A small sound classifier, trained from scratch.
Model: 4.26M parameters, arch ecapa_tdnn, norm batchnorm, activation relu, depths [10], widths [384].
Training: adamw at rate 0.0015, 9500 steps, batches of 128, held-out accuracy 97%.
Data: 26041 training examples, 46.7 epochs.
Rows from block 7 of a small sound classifier, named by matrix and row number. Each number is 200 + 40 x the weight over its row's rms, rounded and kept within 0 to 999. All counts start at 0.
After each channel's rows are labels from the 100 clips, of 14976, where the channel reaches its highest value: "responds to" is what is common among them. Only what is clearly more common there than usual is listed. The data: Morse code for random letters and digits, with fading, noise and interfering tones. In brackets: how many of the 100, against the usual share in percent.
# c30: last pointwise conv (model.blocks.7.c3.0.weight, 384x384x1), inputs 55-109

c30.157,204,235,233,177,225,164,253,134,196,182,249,217,172,241,260,169,211,256,126,184,149,227,223,195,248,204,139,245,185,199,203,207,213,180,186,210,190,242,174,220,209,235,230,201,195,186,184,135,195,167,223,193,145,151,214
responds to: the character "e" (92 vs 13.8); first character: e (90 vs 2.8); tone: middle (70 vs 32.8)

c30.149,221,192,220,226,195,260,205,180,161,195,226,173,236,245,198,175,193,179,139,233,199,236,206,236,214,196,199,203,229,266,222,195,196,217,194,233,222,208,228,200,158,141,219,180,175,191,202,183,147,188,105,174,177,141,218
responds to: the character "t" (56 vs 13.5); first character: t (53 vs 2.9)

c30.354,188,331,128,231,204,193,240,100,228,203,205,194,178,211,241,187,251,246,160,145,290,231,269,172,196,244,188,255,175,199,236,264,233,313,195,251,324,287,191,156,219,195,229,204,231,234,163,168,186,250,173,247,170,139,223
responds to: tone: low (98 vs 33)

c30.330,187,231,212,171,169,205,197,255,187,226,198,220,204,164,188,201,197,182,196,210,208,165,204,213,197,236,225,204,179,179,240,228,181,222,187,149,205,235,203,187,216,250,215,202,210,198,292,197,220,218,235,238,257,212,185
responds to: speed: fast (73 vs 33.4); the character "s" (70 vs 13.2); first character: s (66 vs 2.8)

c30.129,201,209,198,198,206,196,206,264,184,188,193,187,206,199,182,143,188,186,127,204,247,204,221,192,208,184,187,209,180,217,210,155,149,230,204,183,224,203,184,189,160,232,163,197,260,230,313,205,216,219,169,193,222,189,209
responds to: the character "u" (88 vs 12.6); first character: u (87 vs 2.8); speed: fast (71 vs 33.4)

c30.122,255,238,237,193,221,241,240,210,212,186,257,221,191,201,224,157,185,226,189,192,163,154,178,164,180,215,195,180,222,241,195,195,237,181,200,216,206,225,212,238,191,179,188,279,227,247,244,231,222,208,176,202,250,194,284
responds to: speed: fast (84 vs 33.4); reverberation (41 vs 14.9); the character "a" (35 vs 12.4)

c30.225,199,204,187,218,190,187,121,196,190,273,174,242,170,193,239,159,167,180,88,170,182,191,153,177,218,269,326,176,168,226,287,235,132,199,217,228,202,186,338,205,214,198,234,231,201,197,226,174,196,160,162,209,209,137,143
responds to: speed: medium (96 vs 33.6); reverberation (59 vs 14.9)

c30.95,154,218,192,191,193,192,207,227,206,265,222,217,179,194,131,279,270,208,224,188,202,182,288,184,232,164,188,250,176,160,162,228,182,198,195,183,192,260,161,185,287,271,238,149,199,164,115,202,227,242,181,245,196,239,227
responds to: the character "b" (50 vs 12.4); first character: b (44 vs 2.7); the character "d" (43 vs 12.4); first character: d (33 vs 2.8)

c30.135,237,222,202,245,190,228,216,189,246,255,189,201,198,216,183,260,173,186,211,184,154,141,176,193,174,184,201,190,211,227,237,270,216,182,219,171,187,185,231,239,238,250,302,193,202,250,202,236,231,182,248,234,148,224,150
responds to: the character "4" (32 vs 11.6); the character "v" (31 vs 12.5); the character "h" (30 vs 12)

c30.217,174,180,215,239,137,192,179,215,247,201,232,194,240,264,174,255,185,203,236,256,202,225,204,253,226,154,217,194,238,227,194,252,178,186,186,193,179,226,204,247,238,250,176,159,187,212,89,216,203,231,195,173,176,200,209
responds to: the character "5" (52 vs 12.2); the character "6" (48 vs 12.1); first character: 5 (47 vs 2.9); first character: 6 (40 vs 2.4)

c30.88,202,242,173,198,175,105,204,155,211,167,238,234,141,224,181,183,184,209,127,141,231,203,201,163,257,195,127,184,171,212,196,231,177,242,213,200,222,203,153,150,222,153,177,168,213,204,159,160,199,251,144,218,178,167,270
responds to: the character "t" (100 vs 13.5); first character: t (100 vs 2.9)

c30.43,286,218,219,215,227,258,256,193,160,179,252,219,209,201,238,156,153,214,125,221,185,250,148,238,248,220,182,147,302,270,162,184,189,188,210,239,172,207,184,265,179,167,202,201,225,176,210,242,165,285,131,245,256,108,273
responds to: the character "e" (99 vs 13.8); first character: e (98 vs 2.8); speed: fast (76 vs 33.4)

c30.224,158,304,36,256,185,169,108,153,206,246,175,175,144,171,256,181,186,201,133,102,307,201,198,100,163,322,274,210,147,221,328,244,147,330,229,245,343,215,277,135,209,207,221,250,247,198,191,207,219,180,169,168,195,147,224
responds to: tone: low (100 vs 33)

c30.201,207,220,191,223,199,126,173,163,130,187,88,153,212,111,194,235,206,213,195,195,203,152,234,163,155,129,173,239,186,157,175,203,114,188,219,163,195,239,182,219,234,241,194,226,187,200,190,200,204,134,218,201,143,250,210
responds to: the character "b" (88 vs 12.4); first character: b (86 vs 2.7)

c30.274,229,237,207,208,157,223,273,202,263,242,208,195,219,201,158,267,225,185,240,229,192,194,220,235,232,163,194,206,229,198,182,194,222,171,175,163,165,215,198,243,287,188,271,167,198,209,158,257,242,248,238,214,145,251,198
responds to: the character "4" (44 vs 11.6); the character "h" (40 vs 12); first character: 4 (35 vs 2.6); first character: h (33 vs 2.5)

c30.333,201,268,230,198,214,260,266,140,202,178,237,212,207,215,228,268,201,232,186,179,182,222,197,199,188,207,199,189,207,220,187,285,199,198,233,196,212,320,187,247,276,178,223,209,207,185,182,249,184,223,106,218,227,162,257
responds to: the character "e" (75 vs 13.8); speed: fast (75 vs 33.4); first character: e (72 vs 2.8)

c30.321,187,197,166,190,201,191,193,202,165,190,236,176,178,202,202,278,199,212,225,166,196,236,201,166,178,244,260,230,182,177,219,302,257,214,186,204,212,238,260,177,261,227,146,158,148,168,152,255,152,194,181,215,269,219,181
responds to: the character "e" (100 vs 13.8); first character: e (100 vs 2.8)

c30.10,218,160,240,193,190,152,157,135,250,216,298,255,220,291,168,201,194,192,224,245,215,301,200,259,356,153,186,176,200,235,195,225,212,197,169,255,181,156,179,213,184,195,158,168,186,216,129,173,193,267,171,209,149,183,197
responds to: the character "t" (99 vs 13.5); first character: t (99 vs 2.9)

c30.241,152,241,225,132,198,167,153,178,206,183,230,201,177,224,164,215,227,221,189,174,149,259,219,221,236,188,156,245,187,154,190,145,203,165,185,179,200,221,197,154,239,232,222,258,247,242,152,197,220,184,161,213,184,212,234
responds to: reverberation (64 vs 14.9); the character "w" (40 vs 12.6); the character "1" (32 vs 11); first character: w (32 vs 2.8)

c30.256,176,207,181,162,176,172,242,140,187,178,251,197,158,225,149,179,146,197,122,173,230,231,188,151,187,165,167,214,189,229,212,230,207,255,172,212,246,236,213,178,203,225,261,122,84,200,236,103,173,149,209,252,180,209,102
responds to: the character "e" (100 vs 13.8); first character: e (100 vs 2.8)

c30.86,207,221,177,180,201,182,194,226,159,210,138,181,196,133,232,173,213,218,144,182,216,196,261,163,179,190,218,249,155,214,188,207,183,225,189,199,224,210,212,187,200,170,156,196,187,229,155,203,179,157,213,169,215,175,166
responds to: tone: low (62 vs 33); the character "p" (53 vs 11.5); first character: p (51 vs 2.7); the character "q" (30 vs 11.5)

c30.91,177,210,169,137,228,197,229,179,307,280,198,193,229,214,124,184,334,272,147,222,223,275,384,242,179,162,151,331,217,191,194,156,193,214,114,232,195,264,108,161,237,219,178,106,279,221,203,122,160,221,177,172,165,198,251
responds to: speed: slow (99 vs 33); reverberation (55 vs 14.9)

c30.70,216,213,134,208,182,217,200,240,178,186,206,202,174,190,172,174,160,183,209,187,223,234,183,218,229,249,202,188,186,247,198,231,199,251,143,245,250,204,202,141,186,199,175,187,182,179,264,120,131,209,232,222,211,216,199
responds to: the character "t" (100 vs 13.5); first character: t (100 vs 2.9); tone: low (98 vs 33)

c30.113,208,169,215,212,190,221,127,223,214,298,155,204,207,202,217,179,176,183,113,182,149,219,133,195,187,216,325,166,183,212,316,238,114,177,225,232,186,192,347,231,207,223,225,184,192,179,214,207,195,151,168,208,204,152,137
responds to: speed: medium (97 vs 33.6); reverberation (59 vs 14.9)

c30.178,167,216,194,183,212,198,171,206,204,193,209,207,220,199,194,226,217,231,205,197,194,219,224,199,207,189,199,242,176,199,233,211,179,187,219,179,201,194,197,183,194,251,213,192,267,184,172,152,190,190,188,150,225,170,191
responds to: the character "2" (69 vs 11.6); speed: fast (66 vs 33.4); first character: 2 (65 vs 2.8); the character "3" (28 vs 11.7)

c30.60,224,207,216,274,231,313,175,227,219,267,192,152,223,197,268,157,181,190,159,241,170,193,140,214,139,240,261,197,175,201,252,207,159,182,199,220,213,145,307,262,174,144,240,163,167,136,280,189,185,150,181,172,206,217,165
responds to: speed: medium (96 vs 33.6); the character "m" (48 vs 12.7); reverberation (46 vs 14.9); first character: m (43 vs 2.6)

c30.373,115,156,186,152,139,212,197,174,220,237,236,233,243,229,178,182,195,170,182,232,190,178,217,216,233,217,214,207,237,156,227,220,207,209,128,168,218,202,199,199,180,224,171,156,186,200,227,173,168,184,222,184,207,210,160
responds to: speed: slow (77 vs 33); reverberation (65 vs 14.9)

c30.250,202,221,190,267,205,278,151,190,212,241,181,189,214,196,225,171,193,182,168,206,182,215,151,182,193,185,240,154,185,173,247,214,187,198,150,207,232,141,290,268,144,145,237,179,193,204,222,179,192,182,164,184,166,166,182
responds to: speed: medium (96 vs 33.6); the character "m" (73 vs 12.7); first character: m (70 vs 2.6); reverberation (36 vs 14.9)

c30.26,200,219,222,201,186,164,239,164,251,200,253,229,192,261,179,226,204,213,199,183,190,157,217,187,235,153,197,208,234,218,221,200,204,193,207,153,198,246,215,223,242,199,177,109,216,212,185,197,192,238,158,185,174,197,209
responds to: the character "5" (58 vs 12.2); first character: 5 (55 vs 2.9); the character "2" (30 vs 11.6)

c30.332,285,188,197,275,217,225,203,209,161,211,212,166,230,254,152,205,117,167,228,264,187,235,129,217,200,164,205,168,232,317,219,191,192,166,162,267,159,184,248,264,218,151,254,191,98,154,249,210,147,182,205,228,201,242,173
responds to: speed: fast (76 vs 33.4); reverberation (44 vs 14.9); the character "y" (36 vs 12.2); the character "c" (35 vs 12.2)

c30.183,177,201,221,162,223,237,210,264,219,259,225,254,236,227,177,247,228,225,200,238,147,249,242,250,267,209,211,254,240,172,203,213,232,155,172,185,160,206,212,198,246,183,161,208,238,187,127,264,209,280,132,193,213,236,275
responds to: the character "b" (97 vs 12.4); first character: b (95 vs 2.7)

c30.29,186,177,215,195,254,165,198,187,185,198,206,209,174,133,202,177,282,213,167,152,171,244,228,148,179,181,197,218,174,151,161,144,184,186,183,199,189,199,201,212,185,197,194,151,212,232,201,182,166,201,172,206,186,198,171
responds to: reverberation (43 vs 14.9); the character "o" (32 vs 12.5)

c30.361,156,184,202,150,179,210,202,194,244,181,227,184,202,241,191,157,223,215,161,201,211,201,227,191,161,161,197,213,199,186,210,135,230,211,211,175,218,205,196,167,162,218,168,252,255,220,146,232,214,206,180,214,213,206,217
responds to: the character "2" (92 vs 11.6); first character: 2 (92 vs 2.8); speed: fast (63 vs 33.4)

c30.314,215,266,144,222,216,154,207,158,174,168,205,212,166,205,280,180,171,238,173,162,262,189,188,139,216,219,234,210,197,232,243,194,240,265,235,219,279,210,228,183,146,121,206,242,225,224,190,221,178,134,197,123,201,178,189
responds to: the character "f" (93 vs 12.5); first character: f (89 vs 2.7); speed: fast (77 vs 33.4)

c30.214,179,222,203,205,207,244,207,208,209,208,206,225,213,200,195,137,182,196,164,214,225,217,186,221,216,236,178,195,226,207,188,155,202,211,219,190,219,177,202,158,181,202,115,189,217,205,236,271,255,228,177,188,264,183,210
responds to: the character "u" (80 vs 12.6); first character: u (79 vs 2.8); speed: fast (72 vs 33.4)

c30.126,166,206,180,121,232,208,262,165,303,242,202,171,241,177,144,180,367,277,159,213,232,244,478,232,121,154,182,377,178,126,203,176,206,198,116,195,185,260,95,171,218,220,173,81,203,171,136,121,204,227,187,195,151,205,216
responds to: speed: slow (99 vs 33); reverberation (51 vs 14.9)

c30.16,186,168,235,142,258,215,277,198,267,240,207,188,244,149,137,216,424,262,159,222,202,270,374,245,170,174,183,338,215,115,151,171,218,168,113,209,159,264,148,155,206,190,191,166,240,225,139,155,191,201,161,212,195,195,225
responds to: speed: slow (99 vs 33); reverberation (56 vs 14.9)

c30.181,207,179,188,163,188,186,243,148,249,209,287,215,222,298,154,184,191,210,163,240,170,344,213,260,271,173,195,233,244,272,200,227,220,202,136,250,213,192,178,138,195,213,207,124,219,208,243,154,147,252,209,261,211,232,176
responds to: the character "t" (94 vs 13.5); first character: t (93 vs 2.9)

c30.174,235,210,137,186,195,193,239,172,243,217,276,235,169,264,156,213,190,188,157,208,208,281,217,228,269,237,208,214,232,249,236,263,198,242,110,255,239,220,204,127,253,235,202,134,224,168,233,110,136,257,201,262,234,244,229
responds to: the character "t" (94 vs 13.5); first character: t (94 vs 2.9); tone: low (74 vs 33)

c30.317,252,153,211,259,281,215,197,195,177,182,193,217,154,234,198,103,216,216,122,149,210,212,160,151,195,193,198,187,209,233,236,94,190,196,223,227,204,147,238,223,86,206,195,222,262,312,208,249,165,172,169,213,212,174,207
responds to: the character "2" (41 vs 11.6); the character "u" (37 vs 12.6); the character "i" (35 vs 13.5); first character: 2 (34 vs 2.8)

c30.372,262,197,178,260,201,188,222,121,224,206,238,213,213,270,243,172,160,169,148,250,240,312,153,262,265,245,237,178,255,293,257,237,194,257,185,277,259,150,256,215,180,155,181,115,181,205,277,204,160,236,167,244,255,235,215
responds to: the character "t" (95 vs 13.5); first character: t (94 vs 2.9); tone: low (76 vs 33)

c30.194,191,157,249,171,200,202,154,222,219,250,210,253,195,236,196,135,166,169,135,189,125,208,137,209,210,218,240,151,188,229,263,194,162,150,228,214,164,165,288,222,195,215,204,168,230,239,282,232,182,205,111,228,231,179,175
responds to: the character "u" (72 vs 12.6); speed: medium (72 vs 33.6); first character: u (65 vs 2.8)

c30.8,232,195,220,222,221,219,212,210,224,240,229,234,203,263,197,172,169,178,184,200,190,226,177,213,215,197,225,163,222,244,278,206,195,197,200,215,210,195,216,217,190,191,153,171,225,273,337,245,207,211,156,183,265,216,214
responds to: the character "u" (80 vs 12.6); first character: u (79 vs 2.8); speed: fast (63 vs 33.4)